Weights of a small class-conditioned image diffusion model: width 192.
Rows from block 8 of a small class-conditioned image diffusion model, named by matrix and row number. Rows with one number belong to one neuron. Each number is 128 + 24 x the weight over its row's rms, rounded and kept within 0 to 255. All counts start at 0. Numbers have three digits each.
After each neuron's rows are labels from the 100 images, of 14976 (inputs lightly noised), where the neuron reaches its highest value: "lies over" is the class under the peak; "top examples" is what is common among them. Only what is clearly more common there than usual is listed. The data: simulated grey scan slices of phantoms with and without marks.
# fc1: MLP up (model.blocks.8.mlp.fc1.weight, 768x192), inputs 0-95
# fc2: MLP down (model.blocks.8.mlp.fc2.weight, 192x768, transposed), outputs 0-95

fc1.144:118160093119129130118106196154112155147166098146109114137097163134134095139135118126120160104113073163135152151161126152130106104113100133143129152109137147132128123125102174115124112173100112133090147137126143120136111146104160169139164114176105123127130132137134133121140092157055168116
fc2.144:137147117093104123132137120144162135102128131120190139117139117126086123141102125144184131129126119107175083151125136097153097175141140155129113125094113132127142161101100127140092129143081146109132118107109118152125180118157086150117152125164123122101105111149089121113136171165156142129
lies over: air
top examples: head

fc1.298:106103137136079131130136113100155083129130129160122166153082136136133168115143130104176132178180122119143151138202124130137126088161161116133097118106123120127156116136113132137134166102092155157181155117101117159116132108123127105104117133120146112123153127097128112146161125082133163142
fc2.298:123071119135171107162090147112097126097090103101119093108135172095154123080142136144061109111123087134075121078104105106090111124145147112154146157134108129136093113114134101106167133125138172123128116114092127144085099144168127128112124123111100114111165116119186123128114103148125127159
lies over: mark
top examples: limb; dark spot

fc1.743:174099109104120144137159102160151155121130122121135111149121121088148126060114080096106094161128142135139134121145153135120090166109138102139089144150122110121146129146142144124158121127119132151106143141094139130077128110121146101136106124173141100158122101140120092147166120144138134143
fc2.743:110111144139128160137081153139119116168102103144114150106093118116103150165140181096133150111076117131135119113127128184138111085130103168135123168136152124120123128080097132135124157138145155147125140103126148120117142110143135122147121148128089140117087107100121104148144150132140139141
lies over: air
top examples: head

fc1.249:148182105090073115166101163157097096118153135129095122137167135129101092146103088118134111122166117090138114113156163160141114122152132117136154123151130156141152102132140144156155094095109099151169117128110164127107130130164142144110131138136137109137104120124114146154121104140161143151
fc2.249:125121127119094127123135116122121164131136151111155094147113126101098136113161133159098115157073098121131122126125100142103165159131102149134119110092181119125114117122143148096133162154130120132162162119133109120131116142154098166139146100120107120163135131127132092125165074144126102114
lies over: mark
top examples: dark spot; limb

fc1.50:121101170098084133136140153096099156091112104111148145188169133080128116125138121152141112154148121142144132125133147146130141092164139095129081134114097092095089088141104120163111118142140083128117151107175114124157162120091138089126119110145112145145148137132091089146116086161106109160
fc2.50:101129139160073127091114144125139144186137101201120127100128112118126150129124128136126139152181152111153129146115148106148135129095126126147136112123172132172143137119141143098136134121134109085121154175133147157096091118150115168114146125100117086151158095108117112145114140164145149130
lies over: bone
top examples: belly; low contrast

fc1.251:100171125163108159104121110141110095164131120096055143120144109116136115138148109138118131183133130128115130162116147135134133120158141094116130129134133118114100155129094166066150150120133147131176135137140118156104088127114119153152155147154136153114103103109144131144128148152137146132
fc2.251:163138109140109104097095161121127121116151142154109117082093163133136142088128109149136090144154117119105136143075128158131125113109138080154159109127092130091102149115174141104118119110125148126124134187107107163134125079103135175146114175100123092118170166156114158122138125136119118150
lies over: air
top examples: belly; low contrast

fc1.614:090115118110102151095131129125165140169137176142189115152087144132140106101139166157096154139114097171137151186135125129156130125119088168126135131116138156120112118097130162115128084108133163162106111128135167110148171106123114139154145125124130128115093051105162102157150120136112124129
fc2.614:121097132133094141121159171160117169189091118130139134144106121103117087156153162118095135115143127111130169140103148134129148164127104107170127177117136175168111117115118143104112118161087133144161153118091135144123118157161100096093124087140162101129156136167125119110129105123097152138
lies over: mark; organ
top examples: dark spot; side: left half; head

fc1.113:146123114161087151153119128126110121158197095096129083098140124153124111164129161081126122086135107121188169157150131101110144127115117114143117136104131131141141120149083143132146146115162112104126123108106159079118121132123161121133112093133122109148086111117126116162109108097103085178
fc2.113:165116147119112114103123127150122159132098087073135127162133161118130108089152092143125148167134128138125093132088107099112113201155154129123134093094117144140109168124147093126118150148140106144112112136141120137096131122169098125129151091156083130135127102181175129092104152172106156146
lies over: soft tissue
top examples: chest

fc1.236:080134137150099139122133163139181112137145144109196130147099180149117125141149158122086153165119123130135098140152125118134133120112122119143150127103115147152142161089104168128139104125081143138154103109121168155139138148134134110145131108138138117119116111137167088144137082084137149143
fc2.236:156144148119099132102114134131143139161097101116089106095118120115119095155148144148117139160105088159157118123118101137089168159142104125160162154093146145108089139110135114140089162149141173149169144117139142114089107133153098142122136113173113103126125137162145097161123121130119130123
lies over: mark
top examples: dark spot

fc1.356:114115131123140159132146142123163137117138153109066134118161109090156141124127153129146126108149121180142141108115135124095116158107119122110126154164151139091140113167153162134116181129191145106139157129148116114099100110147128173107157164144152159121094161148133113152165084167117138092
fc2.356:078096104112117135136132104144101178123096103126128105159155063124116128122126107134120138132111109118124082122145103131142116156137136159099103125111187150158193120134121133156087154122135103133142093103129159152147166134124131085134132184140110142168108136119129104140160150122167173160
lies over: lung or cavity
top examples: head

fc1.377:150065112142127113137126169113167108146212138138145105142156151126127150142153128131127174156143074121117136159125117134113128106116084145125108154126152125129133102130125138124118109139193138155142141174156168122175154146100086112139085116111142070096107100095141115113136135082116101129
fc2.377:101114132133111128118146130116144189220101125123112120106125129104120105107140108143133084106114124105108130139094166116146144150135172083154145162095118157157114122121120135133119106147132105144164141148116106133119124119131080154115094098144108121122129093143155116151106136150113141133
lies over: mark; lung or cavity
top examples: dark spot

fc1.680:124104125108145131099177161110164120123151155099141125093138121172132119171153126180126153106120100128124155136135132114126110128106128136136159169114152158151119132096147137088150115136134133157158142121136142103085101152142131082173136103120140126095073135111157092117137062136103103117
fc2.680:135147114161140084147135147148121128123124147168180157138138109108113140176126127099147139093150152096164177157150194138179102143115145102126126158146139147178123101141142160132091103147105146104137123136115131136145184164158091096108136135111132098101138148154124136108122144119145129140
lies over: mark; lung or cavity
top examples: chest; side: left half; bright spot; finding: several spots

fc1.649:074138129151177116152123170145151118106125119159190118137129087116150109081123157148106179122134091120147134122122153093133162124137066114122111138135137124135131120142146112122142146137140097089155119118083132092103108158152134102099123121155111120101108118130130103129123107136130136118
fc2.649:111118123118169113144162117128097148128135148180098149115105120118131118159141095197126129064139129145105160110150160137143099179113109142103141115139136138150066094121127080147127117141129072134181160114110124139165109125162121125092127099118154079128108122104114089122112089120107141123
lies over: lung or cavity
top examples: chest

fc1.513:129139139116113126121100124089181163138105146143138117142129135143109169127156095138149135110147133140117132156127146112168097155130152081101103173142102124131116110165137125148093084129168130128107184104063134126098149094124082120122155115157125125142131130151147133147143104164082079123
fc2.513:094117138134147109149149102160127130138103136163169131120148146115141170120077111139115151105169110113140075079104155083108129106121124120093111140089142102147143149101109172132132103152128142131122128154135156094149108149131139110082148131127160130168136149117182126072113133129155169119
lies over: air
top examples: chest

fc1.111:111154174119170164124122125124145116130154176115115113129078141111099123094071141103067086130113104157160122137120136115145174155156134114117102116139131105125115116135144143107127144112142164130143159090114114129121133164143123146160168126116095127137123145112108103097145071166135110118
fc2.111:163132125142147132133104128124116125146093149163164118118112118105151131142110097122120137091078130110137174177124103157148087144147143186109137159142176148177123121102161126141130188129120148148118150092098093119147201135118115103143109165158133157140131102137161123154184160139160173152
lies over: organ
top examples: dark spot

fc1.73:147124162092127133144114145110181109087159134125177118133132146117129153089150122135148189086141112108095132111182157129141143101168135105148095167114095125143119134114137126141149118057136073110139147142158112116109146099147114130165147066152135144110137102131116095114119138150136080107
fc2.73:117153118141132125068132143118123120158131142190134159109146078170097151118119149128150129117157154124179169116107150123183167089093121113141165129157117102171165136132111132125116105127093136091110131173119168137135117119122129163131127155109111120129129141100098155108124072131188111124
lies over: organ; lung or cavity
top examples: head

fc1.406:147095119139096142106153138100180116150175165140145114126120117122165103134154128152129122149109084186085138109152089175093164113117106159158124100116142142089101169098138132158091136093136089161108145112157148140097107116097171116180148084131093142102135103130121135117164110125109149144
fc2.406:133094155137149117075116160138108148146126135125137116147137131141130122169152118092101152114168131130107207164154097181143144126131110130141119131150098172149096104088128147147122137119118104139142141130134140100151169141125122084138141092153139101120089117143139108120110079123090130135
lies over: mark; organ
top examples: dark spot; head

fc1.165:141128153097121154156122183137129114121126147127095125129100127079142160166124173082160114127154161101108129134102108151134130183118157113116118151154099126147132117130169134088120124145135107115126152164124075123092096155131121136145161123117145134117103117147122140139096122076134167127
fc2.165:150115194151104138141056128126149132134114130165141123145132084127127131106107093118101112161151144101138119210105123152166098122154134121093129101149171150178136131125141130104134106129163131125135143134116126162126157140107099080122168143108118077097183114127109119142081116154170136113
lies over: bone
top examples: limb

fc1.732:103137140131148127133155143117124119145197122101151123151134109121141108136118142140121152098151114164123125125160123105142102116170113130171149148111142138133104105122165108115151125128129098125132100110139171132101090153114110114119114104111170128115141158140182141150121094099130150081
fc2.732:129105106134137111174137121133105150113117161164122115109137080122118151144176114132093140079134104102126142139168128121184103168093128096159145149126159129138120072117142116136095105163154130103171156146125134166145119123161099143101139153100137097116191131093134103138084089141120104151
lies over: lung or cavity
top examples: chest

fc1.314:082116094147097091142175105111129077157141092109142111170112092151133160108131166144121141125131095137110145137136166127108124141145096151105122115128115146124142139136109184126117116120111125128143119137097126150151130137131156129121089095158095107122121107094116086153108193163145169135
fc2.314:112119123105115093153151106152071144127091114167154157135163145112142119143108116119141156128188138143134116090061155099133122093131107109139116132101110140126147144101140152134177132097129135129108124158181154104124118105133138103135139125104149120160140161145135160139164153126155127118
lies over: bone
top examples: limb

fc1.746:106147119138094132122110106107130131134119139184148165155104108164104139151091149141109121124123128097127096137124107097125164095107144110131132085147157135110122127156122102116120106106128080118142135117107141126119110109090156133144145094175202123131141135142094136152068115111156115159
fc2.746:184166119119162156140111110120115133084107133145127107114116141106117161077096124114126167105091081089114169133115111183156105160125139153130122131140106115097099108110153115127157157167150124129135131142143090102122116108149095139153105142143063153136143117118140126145145172206132102119
lies over: soft tissue
top examples: chest

fc1.534:134155126124093116178148174102154143117125111069098134119129142173088119175092160117094101118145123170106140177127126167137165128146128139103121149125110124117142133168117123090144124153093104134110159138091124139138115105110105137114133124152100111089118143116089144137175169111117154144
fc2.534:107158115121117102082175136125123138140161127171127138116147131144159152131159140154141121110097125105146194080153169131142139132065117177141103128128170131132127127112114132143104126149103116142114117137096130141154112068163072167156084120137123126111140112092125118159152175151147146148
lies over: bone
top examples: limb

fc1.467:092157102116092125134107158124162123145129125133105128154104103130134082131115152110131138143164162080152111122125132162120105133123139137120106107102071137116156125123153177134112149098113116106173158130100105149085149131098143156197100134134163156111080107077148114160126146147101130125
fc2.467:144079142139121131083117135127132146140137152074180126156112146069126153123187112098065155159137099132119154117134089189148135137153092154119138113149135138162107146090170148120127146155160117133099144129161118137123166161170128102132140106116085107115135122162145109095104119128117155152
lies over: mark
top examples: dark spot; belly; side: left half

fc1.604:119092111138098145128152105125113124137174136142107141154113097113131113122136122125134171143132089132133121126137127127128094109147143077119117072163135153151136125145152108147101108112121124105118136138095175135141110130129167134141139124154132126114133133110078117117140135100159157172
fc2.604:123109103144110110139105136124103137170134098128107129129111100121156138102149077175159126120090142124101085068084100170121091126113103115152173128131137076093118139137114145103095129086151096135108118126154140162127124119149112177143151166126129111143092140114172118145138148119125104116
lies over: soft tissue
top examples: belly

fc1.217:144127124173140144126117135135092123126098131141144118168106086121136113134144158113096095122145156116114101144137113182108119128146158112126142142127101140124122126102141113079126093115127132158162096151106109114149135090087139134099142148151132161126124151093130122093122131088159136099
fc2.217:098099086133142136122149103131133164120142122140120110109142108134141173142105101096120154093126114098126101100163097099130106130140138132122128096074150105118170114094110122158142109114137119094134108108147146157115105157119128142153155127115153145110101118140132123161113127151121133170
lies over: soft tissue
top examples: belly

fc1.43:177178107119115147146130119117125149140158140098127061128071130142183137115144135125091128151106104131190113135156100138133124156088103091114137131129137128157100133126103146119135152109130117120116154126125145158104126120098142123146162100133122147117093128132123137111149089088109120102
fc2.43:176135134117130122093145137136120166100152116160162113056085144143113127124092111174157096138115133114155121160082105163137111152123141138139139102087081112124113140105122123110122187063096161125139101119097113119104148118127136148118161132119135103137129127168090136127168131189157122124
lies over: air
top examples: chest

fc1.147:146155127143123153146128142121077168113154114140129100145112114112098098113109124118096151139127162120140136120173125107113126135094109096117112138186132147135134127123147177102143124150109097132074133138122147162145088095148145103051161142107100131102120144101102119120138147113131151148
fc2.147:146122157116123112161115117162136140109116107172162136153098140127160119127153140139128154117072119109132130094108106141161082137140150186104106105119192163125106104136115142133085119151160141146133141096117170152147153131184104120166150134138110105107123111129133131176112115155125115106
lies over: air
top examples: limb

fc1.310:108108098130132132113163104128121142112129103078110142141112138119135155118115191127102121085121144153147141127141133097165130140089084122091117087128187132116115143133118181127134124125166111148147131152164101142111105128117128126125111136173144130104141125136135148109096181143158110119
fc2.310:119145149125175080099099157122105124087129154163177140080114140130134133107138130177133117116131106154073112119089094134123125087123101152128109074131115134138129171104108174139114088150104107108129156161123118128116082121136134145134126135125093127124143155104133133138133112122162143129
lies over: soft tissue
top examples: chest

fc1.661:133106124142168154157140123133143114129194092111099120110110111101124137149103138124136139146102069141134140167156114111102118133132138118129150132134136101130115091165126128098130131107138101150162132189116113156149152143115130103139099126147158108099133136098119096111126164071171103156
fc2.661:090122111121107104128125125105092148179108124139125143125150131115136113118169077151146117116099144108111086126101142111163112134134178105114141142115160135137149140162119114152158089134146072114137139128147133112151139080126093175157126126139085162104091080123166118159119164166106105136
lies over: lung or cavity
top examples: chest; several spots

fc1.637:099137118159102116108141129127100145120165157135097097172115098100131102136139112155100134131093136120148118101126137080143087145116143139096159152107141103109149130095137116106154108123158148164114132126114084110133151162137154134141119146122180088126105120147108098098150111185128142111
fc2.637:157130122117118156150118124118150127154090074137140140146125125156055154159126135127142127150089145120147104162143128162120153144150137099168166118144118128128121124166124155127081097137119098140124132114114164124146152092107099139132143123139157103155138152131111090149133117070128097112
lies over: air
top examples: head; streaks

fc1.273:081093128130080115103123151116144134130155066107093063168103123120176140075141134141138142142140142127110095142154111137103122091110130087137149133170122107154124117076127146128128146120176130148120136094131128140123107084115111128149142127095161107178120124125189109176169119117149147094
fc2.273:163144118102155138134164120157108178114132148128116105088118147143091137153135139125118093115134099113140134116143140168154131169106147114132140157096085160101158124099127135158115127101135134158128152103108094132125159134120151133122099139155135138142125145130092104120109094183122151123
lies over: air
top examples: limb; low contrast

fc1.621:121146098140137110145177095110149112114137097088116124115125113160133115113118108124080136115142127130129133122146160136125151084157110139142166146186191107117129143115152091142123100118102144154092156142107114136150112123065123142121120113127100128071147137143126160121129160156130126116
fc2.621:140067122120141109095132159129116092171133133157139127128138118128170138142118096076103119134069154137116123123101149089125100135131111139110101129133175140133151132161158138110116108157156114096112130136133151140154124137135126109150138129104126141145147114172143145131074204100098126114
lies over: air
top examples: low contrast; chest; streaks

fc1.109:188113149107093104128102109150152110097132116151138108142123150122087165080111125123195141128157107172102081109126147152135140124132142117154077152173108145087113091146121122107143137133141131157174163125133115110111123096133106153109083102162164118116115116136128118149145100135121112113
fc2.109:111130125154114127120139152143130126172125133179146140083070098150120152141130142153118118098143169095135121092125150118177125123100147109138165120108122138152169135144132142117144114135138100079107157186144140144121124130134144202086161150089124084161165132136095130133087111142162150092
lies over: bone
top examples: head

fc1.609:121115144134124105152150134166095134114094079150116109119107124163133133088159163164109119116154173123131124139117082134132115160077104125128151145131107132163113155176149170128125141155142116112138105076162168162112134118137110130133173110157123157149075105115104082111155111131106144114
fc2.609:106139116109149120106128120092097166125150168151133158117158103143134132140139082170174096123101139164115097135113135084112147132132128126103082075127109135142150122125148131110134106127117079089124126152087119118139085129119156131134138115121114143148146133141117167130086141124142126129
lies over: soft tissue
top examples: belly; low contrast

fc1.568:125103136129098152131128109155085122130134100153082128135115131117154147146147120108116122153142124126151118157141087117128114158097163130105099134161153132143108100118107107111123126101084125156161100125128075138086097131127130148124185139123183175124137100137145122134121079132171115152
fc2.568:154110109135108131121133134112127146098130129153081122143101147112136128101115130150075125106108143080120157152094167166133092118124144104152151172110141177184134100139139128105155131105152100161128140163115122132138145131141084107106114137116138093139133120153176123155129138134095128112
lies over: lung or cavity
top examples: head

fc1.440:113136133127120143114173131127184128123161136116136142150133108127087146094150095139166168086148145146135131098108106117074108144123127094139155083131130096129151119124134156146147065148169131148088113132139147128087121128127136154193132126098169131136077146134095098145130148140105145148
fc2.440:108109097134115128112166122111147116155129115131116143139143117134116138128109104133133138126096165129133107084143113133111089152129116161132151151119175072122149149128112126164093161116112096127107080091131134130147130127132116139132131145119162120137057149131146113144146150119141166121
lies over: organ
top examples: limb

fc1.679:129135130168152128121111085124179135123130109153144080124104135141124171141148130190112166109134102128128115119152108139108103145089141096123121100110167120135119112120157108136109107157118181103168149169129183123097108099204098133128127118112116140151158107122115130125113120145140092109
fc2.679:106125157094059149096121183122109136164169116124100133120133134114121124123147121125140084131134147138143108107139146157148160106107109136141128147131101129160145132153104132127121125129137080170127183146127083127130101112092137091135112094128137101130170161104100101152143130169083165126
lies over: air
top examples: chest; low contrast

fc1.673:132145106116066154159145114135145076156111119155126140107108117114103098129162147171127157159161157145105177118136112117080111088154078145156120152103144110133148157121114124173161073087177135129125114089143134141116170169114150125119159113141169117128195154136140104121133122120122145119
fc2.673:117117120140064136111150120154163136146152120116120110102158123150126152087090137085140072129120136107163117099141097136151117120126137125101136159081134116080135139094142167150106142169150161142100120121128102098129117092074112120141098136113128147169110143179092138115128150141140155149
lies over: bone; soft tissue
top examples: chest

fc1.155:188169118119115116146102104126142140166097124100129117118173134108146179135127111123153126121159153121125166150151132136134152126067153120152176118161137153140138141077166151157101152106102078168129169132094100106084108130142111067125090117145129112132124147121132137119158145119086155123
fc2.155:073109110130178143173128130134126166149112121143139127098144122125149145117076094123136106076103145104138107115112113108146091149133144135115134156110171131129117094140136116143174130124158117114105146099092113097140126132108072115127167111130148166146091120135127096150138118162109145153
lies over: soft tissue
top examples: limb

fc1.72:104118112091142117161113132130146163108148123154107087124131147116109153139159125129118124103123124136121118092136105137118108131170102135109149105155141140154098122102132166111195118160140098194146163126141119115118138133103124121128099144142105127146128167126169098118140109128150152099
fc2.72:158116132149146122137135129120109113110092119101197114087137112110133126135136149110114112092147101142132093119148122102144145150132158118142137155104110146090164141115140145174103114147157171086111069132093135116091140125102139104158126152139112141116129092139117114131090176144143149174
lies over: air
top examples: head

fc1.86:182115137125112119118138107125109149131159138095158063120099077133186158117142155124119117173139131116150113103135126103118121152114117101104136156149153115126121140149138145118146153101123113111102144105105149175122120141103130077130134123093134121086120143135143129153131109052148122122
fc2.86:168114129126143117126177139139127148119145105126141134070083193131090125151126152145147114157069145095154113147084085108116115111111130151154108137112098130094091171121118160095137166087094181130105087105141108119101151105133161161112122132134130168143127125177098126126167115159123114120
lies over: air
top examples: chest

fc1.766:117143112122099129086140146116151152124184157070144128106204130177112130143141104160147133149122105098121109134137100096136093144118178153147110117163122106156125135159139160129099107169143108139125160123141140153127124145164176132134084108145116113120139124136141113141166136102097161126
fc2.766:128135113138155136166140099141132111126092117162152098114156119125145095104124170106117104093161136143129108134106137166094143112109132110158129158082171147095181131080126144125163091109160138090113119136117135096155130121111115138101204124126139145120123157125134129124081102148156119119
lies over: mark
top examples: side: right half; belly; several spots

fc1.5:141118120162148140106164165110114106159149128105077117142106116145128070167146123123107130105134127162131130080134139153130151146145120112108145099142164117100130140153155136112165141136141096137113134143129093140139131114108114196105137124134112140125117135160091155157127107138133105105
fc2.5:115095137099110120128138143097126130158095138145157098141164123115171157155187097112127133156119135124109157104139146138151129185132117152156074148149149105128157133159142177133097128169160125125111112144114143122169161107124099132168164103096142101106163148080172124111092152117115133117
lies over: organ; lung or cavity
top examples: head

fc1.368:168150116097064133111134130157125151134137089099133105132109135095146098128145092159097093122124150143142120152131097163123153132129116088088150126098137103088143150111133164108137117101132156077132127133131102108160140099125134151124132124155123179125124140092132133110150121165135110153
fc2.368:136142100128140133138102166130142141159121139180092144103102122157110124121058168097115108108082159080122129126132157119129110122122154125145167148109118148112125136105110095151177124125089120107156102139081134092119118101125107173151109120121121149125140105141100152182130172118148124122
lies over: bone; organ
top examples: limb

fc1.33:173140141163146146115159116119170109149126123086138105115126121107133129147156137150118139077174094153095117140122156128120154114177128105124101114113131138112115096134131153141153132070118104178097137143122101120131185147137109142126101100134153104114154131173104117129126150115086087100
fc2.33:134125105133149121115135123130126123169108137119141139096151155129138139085096150073159113082101119128134185127140110115133144088124129155126140161128108142172079149116099127124136113146114135150107148077155118096117125113119095128143095114131121167100128150147154124135134156152140158168
lies over: soft tissue
top examples: belly

fc1.186:131101155157155118139148128131143083110175104117132105118153147091108120136099109145137121133100139168127119113160125111129134103167152116095180136147133104088148143099136115134144121106132147166098097108145091128140157137119101148134126109082173051116135116140074114120135141145151143161
fc2.186:132118096115120131112150159104147072157141150145112122181125115110071111115152139137140180159105152103163133168121146128110115185139149107173116125162125179185154146163138143121120082146110123116184119118137125178134152130114107102119103113152110123154162148132097143147138091093118123062
lies over: air
top examples: low contrast; limb

fc1.635:122146111137116139059127174144142127149166142139128094125132172145149107124155161086124155149132122117085126088159098182116115122133116132128089136116114133123141135122134168154099155078139094124121138146166100157135123136141146150136117103090125109103146135154123099182108090149132133134
fc2.635:179153115142147125136145107138149153148130132112192127148126115108103135171124117118092125103125113121159164190138130121084143167145139125108131067123129180135095122157156151104098100159120138115141095116124142117106127175126120136095153157123106096178104095168141140084085122087146115109
lies over: mark
top examples: dark spot; side: right half; limb

fc1.718:153141195162121125161118138102134143092177138131151150119178110111119113112157124162171124113117103115134103114146105129091121129110118093180170093152143084137128143149123127115141118135126160138098119139145160111116109151140125110149186136137133121129186145111135129118124122090139109166
fc2.718:079104102122165121145179132134151145145121136136148158122091148135165107172123127077095110123141149151118199144101182137136127120124096166153095157170155207147101145118106150114170129124107106109144152107094101132180147104130117122106127088075132136150153122131134132130099145096131116110
lies over: organ
top examples: belly

fc1.535:115096128170104146123097138097128080146118148128131137132145111138152133189112124125128144128161083100139121142145105100124159146069124138161111136098130149157172129160115153150122140138128135123134139066131108148105097120130136097142122094159157094108109109183121132159091142101149095129
fc2.535:170145104109135166178114092150129154105108146118148107135131099095098160096112094097101167082143101107156111107137091153152120160143133110112147113125120131090100127123157138116146098161154116108117147104157135108114106111164117150126131173123075181137110103119120137125116107162155118128
lies over: soft tissue
top examples: chest

fc1.209:136130142115131145151129148099147116093116119129158127099158156132140122164159155150127111130144155130082115158156118115161111105121145126192111126123140141125089123106133113145100139131148119166126168093124137110132159144151159137123156110144187060116147163154171122143129134095127125163
fc2.209:113131104120129114117175142121117110148117156127155138126136104114135149144131157107120161130113112109174145077130197111113131172114091142135105141151136138110139132144135185145116076187135151132136115132108154149125087145152139111109119131113094155193139123149132171112087144113124139090
lies over: lung or cavity; organ
top examples: head